config.yaml
model: "image flow-matching model"
dataset: "cartoon faces"
train_examples: 101725
image_size: 32
horizontal_flip: false
conditioning: "none"
arch: "dit"
objective: "flow_matching"
cond_dim: 256
logit_normal_time: true
norm: "rmsnorm"
activation: "star_relu"
mlp_ratio: 4
head_dim: 16
fused_qkv: true
qk_norm: false
inner_norm: false
patch_size: [4, 4]
layers: 8
width: 256
positions: "learned"
optimizer: "soap"
beta2: 0.95
lr: 0.0026
beta1: 0.9
shampoo_beta: 0.95
eps: 1e-08
precondition_frequency: 20
max_precond_dim: 512
one_sided: false
adamw_lr_other_params: 0.0026
grad_clip: 1.0
gradient_centralization: true
adaptive_grad_clip: 0.05
steps: 10900
batch_size: 384
epochs: 41.1
lr_schedule: "wsd"
decay_fraction: 0.4
final_lr_fraction: 0.01
warmup_steps: 320
weight_decay: 0.09
adamw_weight_decay_other_params: 0
Rows from block 5, named by matrix and row number. Rows with one number belong to one attention dimension. Each number is 128 + 32 x the weight over its row's rms, rounded and kept within 0 to 255. All counts start at 0. Numbers have three digits each. After the name is the row's rms in percent of the matrix's.
# q: attention query, key and value (stacked) (model.blocks.5.attn.qkv.weight, 768x256, the q third), inputs 0-63
# k: attention query, key and value (stacked) (model.blocks.5.attn.qkv.weight, 768x256, the k third), inputs 0-63
q.68 116:120154120119129112060150125148096131154111089056135082166144188083131092131147124123118137109140158165097150119071082100130170140119121089138092194082115116114120129156086132181147128126129110
k.68 096:107142118183188118139208188130128118168137141065126108157144076087119160121084049167108108124150130141170086140139143120097154137126109147107114102104069125172150179084120114212124123114149078
q.69 114:185143103130160122154129120091132100133143148105059183116107128117143152181115137068154122078127121096127114059201174167080125120085255129117115131104172117154157131115142180109136057178129138
k.69 093:135148156089112131133130179122176139139118136106117141158120147159127129117150103137137118117118171047081188067152096095183115122146137112147122150106120137061181161127145175137115133127255155
q.70 120:126140140131158150115137159099109117218122113141254141118117170145096106150150149100164112111116161088139123218113091144087117112089152123120130146130164140147149230132145128136136060139105123
k.70 101:129151102133185154074120121117093169135166109072132142126077146146123121126136157130169168153120176088103088109117143139120167135146132083065106121137117076141096131141113067080149152124194123
q.71 111:080097116103193155104117154120097122099150092089100096092171121140056122113113134119120071149109130163155182189093150120084178138115097129140129144149119112191167127130124120156104129089144088
k.71 085:197146160082111133134149169111145065117162130135147142128157136092103148135142135189141109089140136135134167145162124138132119105130138153151142107170121147108174097111134115164193112149091142
q.72 107:084119099081114093156064122173133070196107110123172130096096087109116086161135144124068091073144126171132153166136124085075139141196184135126135158129151150190088146102102109142109132192147119
k.72 089:194155100064150175186118146116160134151207107140122107120093164119144146175138111144109147099091115126106090197159182146093104081174089149084120125106153103126152119080144100093109168135162117
q.73 124:129137137116154132120138128134122156096108136132153208132121105138129112092156113125242092128156122152129143148107144104143129130148061181117187134118114133109203148130088095101120226148162090
k.73 090:130158133109087188077121076191089090101136137094121146211134120128112105119177105109117138113156138143175155195143179114169150180169132154134140154118162128140151132112107119158149116173079135
q.74 103:064115128104180130128113130160121107151116122119108113167128120118094141133109131189127160172153152156173158154065135146180127064147135122050097042139062053095115126177119151131193168115148152
k.74 084:084120137158116153073096189178094068138142102086115128153149190109078163142115116155075160152147132171107127102160122133133194049136113111169173090096126162103187106107084144131113090051128126
q.75 123:170135132143071159093172120100125124096148100114166181137188098118138160158133107125107097174139175126131124092123156143172171122147216109160115129109153103138115153157143070147135125092168175
k.75 094:171075145209133113073152107084156152131092169102113135151147180123118191154084121144105139108143152206005171076168146145059175170107139124144081122133130118123152174133106141197107174091226107
q.76 117:160112080126182129118128129144153170124157145154149209117147150094168093106145133101079130072130153142129150160159148157138186121100078156165158106114177151120100186150150103127146105120081093
k.76 091:162056072139096141144059137123105103120167083164134167105063140100166112140232097143159108149163098112167085122139107133150158116075152217133149145124168094072057105137106122148089155183147174
q.77 116:169124115172133119182120120092112088150127113143130117198123173141104115125123147075143102127130128108115088110216118129163108108149123131065151136222129113130128181151126110118107106075180118
k.77 095:120169147078138152181183076153129096134167184110125140117149101074087178131137140170138141125134071201089153146101111073087141130164126223099128131105089145141142166174120109184178111170158209
q.78 108:151149122130152118149160122140050070153108129115105143139121132145131128132128100135114062071152234179123157086154090132176119115141158130138164136095124154097124186138088142102162124128083121
k.78 081:118157157099074116122148118142107115107126116103138142116131075162152175099117141129150129148161165098162150110146095083061105085143120154162119050104130121132125147174138160101177163159164119
q.79 128:138161108159103134131140132075154143101138128131072031133137202111141141049117146097125115127117128120130086129167082156123123123179007141135204124093051134095078164141149108090137194141169141
k.79 097:137149191117109109114109126092149061154102195124133115160175101106138122097096098096134115163088131190144104121181086158120159154104142139151187133105137089223125126139126129208135108132000134
q.80 146:052142093147080067156122130152158129144138114126130100122115105142124132076121131133208120112158168076104120162078162165109096159127118058127068099146102146140100126134115144133132133089126160
k.80 153:182141130136064119114161124089080233080133149123118119127101097093120095121131125142184144121157077083145148159074135127147130112097123046147134103141098148177118072083151157160109165119083115
q.81 149:164136144127098122106160132111150143149093140151121165113149168111102181170163137140102078138133109092122103145167121085130135136194122078109195162122113124145160131127112149144108178137140209
k.81 159:131126138119169118133147123123126135137111117127121115160137171154126158096118154129171126127154163167126145175136156145146073099232113010095083160129161089103163105167135155157096101151096135
q.82 145:120149132155220095126135142138123142092123108155131081136137120103164136062100133111146133107107116163119151106121198164126124116232130086130056149122125151148101129087120140125137091144143027
k.82 162:169106123144192175190098132174124144102114125148131098055180146153149073115123134096156097116152128182135139050168141115084141134183129112150126179120119102133148171110142124132140102137118087
q.83 171:118161062155109121171142146125122109112102107108115126138135111144154174175129131129099092110116123124128113226143100170129116108138117134142063124121130122107156105141098126071091163152120146
k.83 202:135148132133066128147169125120102129123130099093097127094133083132117163130153131126069110122108118149123142191142074191093136118171117146157144144118133128155155102097147151115095188124079164
q.84 148:011113115071144125156148127123140114170114158115109129118148137128115140077118108132177126143164130083132113102172113202114163129108166020163123201139116134121136096102142150108096078143112169
k.84 154:154141161079077126159113136131128157223092176179117148127122156120123065118146146150178123098159124149121109108140024154157120174107124092150160126151127148167105166137142124125150183115099088
q.85 152:146122102167173116092138155147094200127148104149157109098108109144095162116155137168066144111157095086142133101144170113096145123066151173135171118127120144185122128149143119107114169123150178
k.85 168:116128120118214146171094122101124113096111132124123145143128142141124162130180107153097098111112146098135117121120133093115164123048152189176108051118153094074178232207114094097119127107136184
q.86 164:139118125103109060090154148128111036124158154135084147160087071115135139103178104127073166107147143106115120082126075123085157153068138129171073109150081130126118157156151166146101126099119066
k.86 162:123139129100103164136127146182144117180102145145128145147108120144137094117133137160092141109113136140122133058144056094084189113077162152115146142121078101164101205145139147132167176121111060
q.87 164:161126133151118085122130136123113154147140114113120103090120126126106124160144136147131158115118125156126162120166063140162129141185129106121164136124136098162131082131156153146109140119123070
k.87 204:041128064179184124166096129141127089135097107150132144167101172144135131143137118137083123128135189149122122186134149148107092124166112150158069142097149140090160184128108145095135080125091153
q.88 150:163150131112151115131154126155169097176106161152177111117085099135150143038162147149136103099113121134129101075156126101161171129157179123087072146101153129120145169140101123110149146092090108
k.88 165:135120165134173120103131127131140142080133167148148143145125142111143142100126127132163172169115153204103139032144156151132182140200139245172130126114175110161110116080091147159098108096134082
q.89 174:150091138183071102183123133157111150112077122159163106138112091125138111120139125083088028095077121146123145089135104072154121128100139104131138129126099156147122181118135171150167141147113161
k.89 185:137137140179060135164119117129134202037099076123138098144133127132149107165109115097084071118070154207116143195121155065126103136083096153090165091146127123160128145120138112179111109142177050
q.90 172:105116126083079149091128141145106174127079141124133168086119182126100107116131110168165113145160110053124109119084098157162135140129131061166115138091143107125126169159143102128160115094122225
k.90 187:159150146147091160112150142168152212116120123095140176121139196107122106157124125138104107142135088144142106157116111018125148117083126122080229161124145115180170083124145124131106142167124164
q.91 145:086142130163107156078117110113158110079108121100149102121146139117146118161177113088159115121135124082130114150089163090119092117075173060076183071120065148086091110128137126136140166152114157
k.91 183:114120151075122128120154125135100087088103150105166101144133125148085126112137142136188143107122171180116101193093152101162133117036121131179129064123124111187122137103115171173137124117164137
q.92 136:161125148160112104142123135145113079084115114136140106129145029134157133153115122129179154096166056134116110122101180137106131112079134136176090125135114153112104146132152104120116172101155081
k.92 156:071096167150077112114114136164138114110128123099120130104132123138126163128126119078178145153120176169101122144145127110093099156026132144111134146101096115103112135135131122202063148145156141
q.93 160:124117162108155139178141137113112088148146071154081100135090117159108154135160126100045090112116128148122152227146148116113140122107103140139128133107130144107152069114111139120093108092097133
k.93 184:150107100135168106149148144146148109155154111140089110139114124144130202173123153124124131141093136104134125165186140145179179132111097104156083157140123137071102112136100150132092148149104181
q.94 136:063112131170096105146107143129161099068091111082091142086105131090136167152151115147100142107079104141110169117119119099138137134100122181106112136122108112103077184125152121113118148135195023
k.94 155:110129087173174155138141131146141081168104147109100131101147123125150064072103150127172147085066094186160109076082123162145093103159131074078095148102133148123165144158170133182099171136060127
q.95 185:129106107128140103099129105126132048152121102164090113121094111147129134145173141100099101144112152117135163089155137168114163127148138182145077145118103127051127171139131127111128130110081166
k.95 226:168137142101107118085150139119100242132134129136142106166104115130111117171106136135173148128116121166154120126087118169131128124115088164144174131124145124180138092132169135168091180120117099
q.96 101:115124175111153044097153135118100124133146118134138133172149140126117182043110118149178176137097125087117165148112126080162093121134135084116143112127117114102094152117120122086180114137081143
k.96 091:134152176088124055123144079115143169139112202144135110111195089162148144130065135085122142105124090147115125150155097145121069152115118101148137135109101116160108161139158129143215132084116110
q.97 111:111138085156097132064128126118121072178126119089188043108129096146138106174140161133099146145147123116124169154144090141100112124165044111117097110079142107195133097127165090111134132114111183
k.97 075:114124132160070139117100159119150115130149112140155148172136131060149123100161117134137175126145171112184153113112086163165171047116125148150149105140191180134140126153121123076181134170110133
q.98 111:158135096154185122159129120148137081122123112207199139117153096131094131097137154140109077142100143162144083125102079138113160128118127164119166138144078141052163119116103183103101127123150115
k.98 081:100169132137110110091157128119152083072106108108121081177164105080111087113095148094174135101061167139194128147109163130150137149162130111141171128115117097172099082095125097122170132165053121
q.99 106:122144114117135159122094114138123176128139162062155206136121192110155130019162148119106094156099133080115142186134108145135126118083170124111166131101107095139137097147155136142136140129117093
k.99 082:164109124148175088140115191086119139174105081150125106154144088128132093131109082120146154116099111114146098123166134118069132095092113080154114127137110090124138111117155131144054112080004066
q.100 110:124129137113084125088136103096158151089147112106082194101142077129105060086188103105098161113133153119118167145113111185104122120118210147173197061138096110117151092122108125116105141134107101
k.100 092:125162099105197166116130133128097144157191138093156148117135088119132142123089158156086156132129112126111148137111129129077113109172150109091074114159111135165099119141118090067166157122140107
q.101 110:126152164149153130136138128138152135193125166138169136122155233142181154085118127101161106083163151086110123182134098103121138111091137120121103091167133149125123160095099165136115143143181134
k.101 076:076167131162104061220138104121160106140073079138128085116157111193183125103068142094153132126157121087165121116107116118131121133082101116127148087133101124124138172127165155077107140119103142
q.102 110:122122051156160081175132147083133096084087109123158112119126096173171156144187140173115117115118119138126091097186159127088141127181085151146163227086123093138104184104176135099189132100121220
k.102 087:105089123077085143095142082071074108069082080167131122134147100141169116133140140130131108115114100116085155132063099123112156192083140138127124144133139045144097096150111197196109131147114165
q.103 101:097141120101121146151133121143142216091104121129161077151148039120145152183086100126127087133099112109106163115144123138145163135118071095151131096176138114126107118090116099155085072176107128
k.103 075:152159139141172101182100055143132155150159139158117122098139089142090109116129118115177096144062110152160106115130127133121114181110140148140084147160142169129120193182154111156141156172126146
q.104 111:120140083129121144164130151174166083081061113130069182132115147118149136076140134133154105143144108128133127130140170130122142150141246135137160134096140139110138111153139169095134129105181086
k.104 084:121096098147114083116145127102167231131069120130083145136137127103162122129125143071172090086141138073081141085072142159147085154136093080065086105120119110162159159069123148101107194069165095
q.105 114:123129089105184146131129130130178164110114135080160122137146111127145090180204123105123177139130121085140179173103155173157122137137112132136112103150156153119116118147098200110153055064074211
k.105 091:129047095127126150106061108127130101117127085152094128119084187142171129135139166076155158091145114099160139127109148184188099154065137103145187172134171147118073090111062112129088148117043116
q.106 113:156149151137088092143133143114075096167142146097085125112128137141098125124106143179127169129115094124121176156132129176132143112182165148121154124173202152181096084096134103107134151121128137
k.106 086:173120138172116117186089161066222155137109162157140125060120156107146102161096179131156081144120162178066123066096129118134121121095141138117144128153113123102103114092159144129151190123205165
q.107 113:148131162147130112144118116128136053163128124155093058106137171090155101229124153118107079143093160083133141128091133111136103114094077141109086134139190080155126155128120147097104102147177141
k.107 084:133207136073115124123117133178147168131125085140160122113079090189123115151105116086108150122105186040086139134189111084155056107178128056179124080164134156098120144108155173074135170122206069
q.108 096:104139079114100107104113133132170143191135106100155136094110147091179083092061163141134176176143126163143161101114079119124117150165099127155104183107119121148139134115166078133087103117137096
k.108 071:158150112112125151172121182166160124135168162101151086165103091108189127146136065106072112148161117159170123207181137105143093146140125174129164140066153086194164171084106117148138154099104141
q.109 100:099129181163169152123104129110093190151155189100139150116085158120105130107195191121159091136127078098120124071139144154128135149157129107210128156097151141135047194112142101138143094116133139
k.109 081:131137116102083059160110112108121211166149111149098144129137111091154058138187123125146078118160093033189096129129119131144085147130114161117103138113110128122103142181181101083110119176071134
q.110 097:181142160154115132184155156131114146063100114113220118119094118122101138124129119152124141135156130152114096143130144179109111148125034069169102154125101143124160100133148116087110099165069151
k.110 077:142163179155139116145150124133168094109064198093150146172151099125089116086097088115133118129179169163167161082132169114131136181125130114143119115137132125168150108077154131168119116143097096
q.111 120:127111080076159132153145118123146184182119090120143123130089153130115138108143105133172117124110127147114153103116096153119140142143171122185016096133144137127145103110124099125095146107171067
k.111 085:101093120194158106135197216152155100112122079124091115089115078119117102091081130148152120120122127068174170082094121165148104112081150126147092087151107114101142137114128119135160115123173138
q.112 086:149123109066133140192167126149193162122085128104114123190145155140079099190189103138126124087130132128146126168126157141102124148146136121123100145136129178119112116157109128166032178091125143
k.112 107:099144164120109073109112106141051161110107127192131115138130110113129076115118138099095139215144111112120127104124158083077133144156161138162146045099090125152152196122096147128104193165085154
q.113 084:150161131114131110053146138171128142102123076125105111141084146059116138105089121101074097174136188117144189151086110057161114062104132133138161081117154173112200148102188129149097121101174167
k.113 110:107184201127078113119121135166082190141152111112137147216109134181122121075064120068101158089138157133110138038102082163075140106167105113130105173142111109126196127166132119163156129058179112
q.114 079:141092162094069066097111094125113161137113080120070130099147150144185163140142155105136121147090147076133095162147107133106149117140109137147153098130143182125138157099123106171091094073197105
k.114 107:116155114093151103174106094138125180129136136167148117053161102144103143113200092084139147108159108160115148105123102141084114090151143121158120144118154168139111131083127137151140137102177153
q.115 086:115147090088151092132154087154149100121127163104127126138198084142135078130129168097095120168135112125141000165141146176134156156103158114186109140127121102157099091130054116096136124161092080
k.115 104:155139171126095090134157084096173078158116107106102101085154100149178191134099177113112158188168141110125178104082057148117104185102131132114135175106119102168120138219106057140145133091123058
q.116 075:106141139154136126155129202070135074154109202139101134113145173093131181125235205130116121093123137124149075109136187120100121142171118150149148110153097134086041125117144151084112133158149069
k.116 114:181116152125132179146174114145160186149106135070113130121133122176157128131164110166129035085117165115141124123146131133118117148125120188133137143129120110112115143113142110105197137101153114
q.117 082:108136126122112124152069131058148104155137088152120126123181122081153082087196172116104124060159075138135132132154107121120180150065158103164172130111187176150079154103145172131121106178039114
k.117 114:128164125097190117129038085078138120121141119123108126083153131109115107123082123125145130133148105088183163097166164091170124130105132115049162101121135091123141173090078215131155095161060111
q.118 079:074178165124107084132184075242144180172099103163167109170131115131141106138077103080179178055129107136153116104137045151152126133136145127179156138069105123132081161172134096151122150094167121
k.118 101:094129145081116090144138115121064106111117125121148111084085106195100196137181113082115160103142166146125148153126159223134080144112119179095101113103155127167121101191119084088174095125119108
q.119 082:154116131046187122067145169067133079137129100173133119051102100113126163121111137157221069131158156113135169101084147091079173146090143180128150119136140132082071116129148129099159179139111156
k.119 114:161119120145160144182158132151148144139122136056126154114155148167087097119153157123090178144133146165159146113128119155122116106179126080106167134129149146155131171136115064193142157112162102
q.120 081:129127074108105159090152156115073152107119072149107133124125148157182133149164157106186164125166096126099167150145125196162118094166155111158119181190127123078079130142085159153080139137199127
k.120 115:118112106162116133118143110141167191103137145159170141069151147115192135154101165131135168095108135137134137137139157098127074138151127129151102122141149046149136109081149145097120119143230203
q.121 084:140127145164115110148066165129165097208171201096119123132181094120115132114146131129137161136165098131153072089081097065125139095150107091098130136085102133095165130114102093113109220123089088
k.121 097:152094159158134081118071116105123109132141105083130085145098117094089172075146117145102115218205107088129109091176146100137109146097137169152161102101106099135117116106133176121164113130086134
q.122 096:109122114173095164067109168126177121100129160134127137150104183077086138160127146169196135075124144204113149091117117077076137165124113108088157121130145143127098048161127140092165172115104187
k.122 111:105040100158154189161154109174170093152096160111138137134140090105140097145131138158114046079159172183111176167121124103146139153149105086139128113145108145107134063129107151169170112086114144
q.123 080:143187197079147139155119115137151155107081156115141161153095104122105148113103138092096109082163101069128224123185138084136098121098146132126182079156148147129124090063084150151214155122144113
k.123 101:080140128131152092172129096107114176108113100220149203164134154142086130168133179086213124110188120124087124120138134188141159133139101076136091090152147153056136088156114163079175114089132164
q.124 073:153138177154085101211130133090181125176121111139148137150133043113122128117095124179173170148128129104071137093077121132103134082154129114114158105162108185124153144162154171085155145124127101
k.124 093:089121110084121109097157115096163086090181106078119148090160104175113140127066151086128048144144114134118085120146148101164140097094126186160163143163084107153075135124164127093147157131075139
q.125 084:075119059107157122121097123131059086079140125138133143082042164110182169116113145145131137108167113104116205115121141100169182101172097124139168102137172124151094169081117154111112068137243135
k.125 107:165074204146092169131100147133130139127117086166139093170096125131180092154118141124062112097143118143125048103131212081120138100133108097173113164146110136065160131126150184041164133127135120
q.126 079:141168174138114087167175109154081089079117050164115123168154128213173134130140179052127173129121137107131107141061141107112143142117117108118142162081123083094115110183142144117176123104110142
k.126 113:089135036059177181119135101173134203174105193079149127147124170176155100101203118068092190103111165110166172153073110090128122116189142090149053109122162141141156125124123108156112127097124108
q.127 076:096182154155179094155117116148198099142167170185135129093147097121123135132077128147181108108109168178055148118148112106149149055124123172128104161168095109138118118103145127132128176157167078
k.127 105:176129170065152105105084175111175121043185118082095091159129080115073139160053150142148122197072170140092159163107154118098198176088125140157146082106157156112118116115176151103159103170074108
q.128 076:126130153115139124075121127110075149137084132162103098044067117142170152073136094123115091171127116147168097149127102101161134140100130070093102121137138122165110112130160196143138152139179124
k.128 100:132119163146126130183107136229107110157099139176114096162106140140102133094168060124224102147076145110086069110092074125113061135093113074131128137149117165189126135100115180191093171127103099
q.129 076:153100179106077081131148084117111147126110084078095149083082137084137044095103115025122132144113138097092158167133115085099129134121140073136119095108133134124126091138214107154115118077119053
k.129 090:134095125113173159046107123166086128108096128146159131139155075123145097115125156093148099201125153103076141113052189055113132136112164157159094152127113155159162162122154158155119152057119150
q.130 074:117172139160180128069123145130084116109139148137114126170157133066143103114174108134161130109083106108077149156165170158046159127099170106124150112136109158140046134114136103157103133096101124
k.130 086:043119087118066072165115097050163126134129175151176139133141103139139114110112159118114117119075136144120053056143073084081159142086137147181112155163123150087112139147129114143152113156166097
q.131 083:140139187093123158189112117107129178110169153050098149101138136054100159084184082149105097080182081139097045151171123180098106091122103134131126117136166169098130114113112085147182157133079101
k.131 093:164133195074140152144082159146084126108135157105134154105114139133082136109147143141132151164132140137151163117134135103104096136135156119122100141140169131129188090194145122124141145101103182
q.132 086:169099127136158162066124099201135124101102125144121126175134213157120151107153137100141097177104068088145174136129127122075115127186133093194109108071163137094070144142139140080057142152124124
k.132 101:073124113115189087101098158136154106134117125160151137126089139119130168147134106149110130181158154108161096081176099107116219110144126153129104130092137123060136207150112070127121155092178118
q.133 077:146145152183128121126138123103085097146113142118127142110147144073172083168109206131099178150078149142125103076123113220169137164096139100114089155115167121091187159117107150106130135142097108
k.133 091:205069146121139145145084087153069126112089121133146131130100116088075134081132143170070099137097105163095129178214157181085144123156119119109090115175156106140099056107100125111162100182154101
q.134 071:125077120014082081094122125098126208164118089162138117159105161096100130128169149106128127147120098129106140117084075070134112115141131100186129115082132115068167171063161101099102167130079177
k.134 086:066167161153130089107088097100108126111143097089106148114133151144144089119200126142141165079204112108092076124163164124119103130122069104148115180153161176074117111151137162115097122119120144
q.135 069:171139165116150101127132116222128112125126194130147131181117177142104177150160165137127174117121169158121127126085154129108055165079158121088112157137137158105106131091129142107139117116108161
k.135 094:110140162106117120150179122155174137159101089180116136171124183121149138114105102169159102121121141140128100079178054138158114141075135061158173141071143163182143123129128149156128187179128138
q.136 079:100143155106096112186129138110125096188118103126123115105162127190128153146108118135125189078119123067097175148155089194133120108106124162132203096147111148182131152153081104106109118105109103
k.136 100:153135195095150126105027115100179155124127155137066160111143182168107141134127075134127079139155137142106067107091137147141137110126121096110101100161141099103186071122097125174080128147133102
q.137 075:144107112157067184105078124157097130182132133147100097143144085136121111152092099127135108169075199126150167163164086182126079164097137119138214121121107135181138168148168108116136148167096070
k.137 087:120120117086143142178064112094126106128122166108088107118145112080086111041107111136124078218116120160221137116095143118126194154111153175088117131122091102151169112169134117195167080175015148
q.138 076:094140160151165153182105112040142153149109134156206155130158113123155160125141136079110085135133106120182119111097158133072129152143164107150138165128133097171137107109088080087139135095159142
k.138 090:090147171059149094149076104118142159144113165108112155118105115166109147100163113069168090182137112094163156146089144137158092100143105089128097126109120108127181130088107103121143139101115146
q.139 075:099128163095186129085107125135111205151134073181118157095111180149115151168058082083131138199162128184140140083142179138095174152131124120109119097144185145143102141143125109110144101094076144
k.139 091:122101130118162156131077087153102126105157121114160128079083121147133145147140138126113114117117113103100126131157202102115139133150117174121164185120173143134123095169100147104157120107069135
q.140 073:177151089114138118114141137169149138149153173113109135158153128107153131103149090149089164149170107103093240148174130101158125126218118100049141152129144087178169137133163074088187089147122135
k.140 090:114151146179124124159128137137191125172164158168101147065127142092137148106154113198152115144161126172158029144156061162158143160154142076147107136147170132066164135136135124116129141149147125
q.141 085:125113151099100053124136085164080181100135173117124161082132164170094095109115085058121140196131129082147078105144158119144109116126124105166085141164158184134144134108140138136124105122171142
k.141 099:160125115116114180104085079156212161154096162191156120130185180083149126099137159121120035152100175091132085150026109129133088104170112106121123130129133113116108105132126098185197132159188100
q.142 078:173167112150110133138114087091159166098130099153134122138108132090156060130199089097086095128066148053104184163117142130133120119080129159074097133164162107134147141128194111109119155113157160
k.142 092:078097101062109152155121125118165198147120123087126107091192084106100132077103088106185114110103093097104094096063117088153137102122124073090130092124146137104206118144120128134167212150186148
q.143 076:111151123116109139121104097175159099132094108157143125182195106086149108142177115104101114096169184108073190123184070114203077110169096130127155127184159128118092155072150082130189099122127116
k.143 092:140111152127108178192083131083169089116114171145088110182124107120123099166208106124169096130133110144134141143111152177119111138160119153116162121150143118083172062049081148109129175145150142
q.144 088:078112121135165130205062177117115112140151147134148115066125111102104121157146148163180163169087093109160210138137182197166134137166127120114131090177130167134123065101120149123116094167102142
k.144 094:138140113149129127134150118169069109129149131119121142120159149163114107107153108088098162181129060168153090112176109132113125161090141167149124099158123157149098151162171183173134094108085100
q.145 090:165174218183162152162115088176130072075156102065116125160147093164158108146099146097192145119072070140114079173138197091096122082085113163140153189096132158134110170119127136143120150090153155
k.145 108:116101173192129209138141128150145035150184163156139077096124081130138153144090166196148129095145115160116121116180107079142183135101112101159160083131118110151135165126113126100128153140130098
q.146 088:157144124090136106120102097119145145109123112103164136151094142194124091100135109129088146173163156113110125199089111135127154133132121142118114206172167167166129095069182092147167094175122154
k.146 090:111107062147038111095138109168155082127113171144126140136133133122099127144130164166128093184101164092157087138101084194145103205093126198128125106186142156165049100164110204167143102212121116
q.147 091:124140137016103101172134098115104143149102135088196130121129110140142101159036092110126119119137129128104168141151061123090197133061152175143150097152109109086104075095135116132101142085091134
k.147 101:073148084153138126076165153155151108130124154107127165185099133144077122107140050141120205133172121132144166183106142161082112125164122153128146209137139112183097125210097120169109071161102150
q.148 091:086140102092181126186143135115086063151124178079161121134147126055109149120114152127074141163153104157097120124103155114177192126128151073101079083191148122153149118106118192062118156158197111
k.148 103:120142094086175149185079134188155213084181178063142156079079134157109105121146152117133148137115148101151190160131189150050141093188087175113117118136166110137082108151131128103109127150153153
q.149 090:150100134152129184131090139179156139139158172036133154072148143130114148127132115103078160129075139114159197171191155163086122127167127134169112057139124108115152114132193139133092151106078131
k.149 105:095144078215157114140104122090101085186071169147116103172129147092166179147152144101115129146106092141077161160165138080145112072147164148105128101152107219119112106136107172174122072059036117
q.150 080:122165144081097133130101146100142170138166168081113142139140145168114067086144070080129116101116119073124112101114106208093146115170138151126106162156128102189124065160174147117122102108211116
k.150 084:084146109138108128090174155108125166187089148073111168197131100136103059133189116128132150119151087109100074107091016145153154099133182149141128146210121145107106139131114143092114153105229113
q.151 098:178115173171172147205123103151152016116175149159154113145147108104154147132108128157071099121106131129149104100182115054139092153105127103168155075124104165113168109094130155106129135106149146
k.151 103:140131143169088163117125194134176113096141110122132165080173155193165103109156159132151189085118106122173100145144155115118151096131144157152157136077109168114127107135108137169106079084110148
q.152 092:147103130172145111107091150108149179135142097118129146143185118169074088133107190077150142114100102088133057140132151179153154117104146157129136137144145093104125085151066160138106105149124202
k.152 099:167125166092143136151124155103174150127091111170140119173109125107148150129192104129133106102119165134199125147147128122146135098129106149088118161148110157135127147109115134153173175141172124
q.153 086:104170094194100114099138131135120088131150152061135125109120093083104149151113133128101073115140134172144085206075087176111131141188118200144137096173130097156170117129124122132183132114192115
k.153 095:130141147120107057141113136126083087099086151106133121125164112180184132160124195079074074132066095111143065154118137175105161119106125141205126121143102074157105071101131088123167150105124133
q.154 096:083102139131145123129041100141120165071136111152102122121109097049102100106128108132150146121156164128172125140113140140063180148166104125136124107141142130142178088098159096146205200084200214
k.154 092:132121126159171077124139126151132094162072133215135141175094144115142155111164131116146137163143084118119124134189139122150109171151187099178113116098104145004138083157039189143101134139082110
q.155 094:007138154135145203114172122178140161158207136094124155099152122138170124120086088154163164114176156126139170147186102138034137109171134045153121074082109111153124117147162112125138107118111164
k.155 105:099119156177129101135115115091127136123074180082140138163194153105170135121145114118161108138123114162143187146172134070125146092132129132129121172143088138118131096145090142134046137080116088
q.156 098:108105182154137175146119153098176119094167082163146156133138105160092111172142116124120132067190175161126165142150162093130095111147135208106138145167107166176134141103089120104162104126083101
k.156 101:170105137116161200164130126134223144132171115151131088112164156164101156158027136130126154091133120131180148116171124176142108109093156142163126087129112133125156121084078139094125112108153116
q.157 091:100164078129067138138174123164142125133147147138093079062086090148103129126139109158113114069081118154125176179129114058090099110181092114102205099071123109204061143168072088115078153100152176
k.157 099:101148164144132042122133091166101033124093104111120151195207168161081170126092134095082094169098134135065107137123127092157149086091135113157144071118156131091106135131147126104171097120053128
q.158 087:110091041154136141139092156174186087153133176167100122083101108108152165171093135138053107121081178140130167109088114103147150185151115143125172098123128086137163144116131142157112206137121154
k.158 096:150129114132133173110119088144083065122136121162079147181109120135128143145132079132139188077096080119086084114083115130181138087126145117125220151099126102125160163123077104148105183104102124
q.159 096:126142167079198145172119159100153188160158082085101144120148124137156144128125089147171101119080128101152204091133140157111131126114138092125073105142134156144093186098114104130171079181156095
k.159 102:163111138094092153163185118185135167110142107148121119137088118180151090132040108146123108147145159121193155099110119151095159145072100114136108160159103144092139088054162123146107114132168090
q.160 080:121113104142192146087126117122078180108100107171153147144139180116104129130107170206161030095095123072135133099120150142172118085113155114109167147135167114101166092156019125096127106170044183
k.160 100:123100132181063129171138130052142080121120148120122107181193149146123144128119097138080182171102110136114061208125133171154151103135135127106150116095139114155125081141136078116122112144109118
q.161 070:117180101142107170193122123137122124153115107163140132108122116116142159136096138154110199147181113140116105093143157172086163135216124101127122147110110115154156144091035144101141088129107116
k.161 100:134122105059193073114094099111142082140121198147111086059116135098149102093186186125080133213168085077140062098143161115104095127191133080200113186148181075112165128108080145046132122115082114
q.162 082:185134098204031116107172144114108079110127080123147117133132145113099093165091145173099119184113172171131066167113123103189122134091085133165148126148126201172151126096087165186068131120163133
k.162 098:160133157148174194124129128153146087141131114098126133161172113129088090086138117112128125076137076139044226085099149136111139103159150159142187118094148089119115169121092094130152070092142142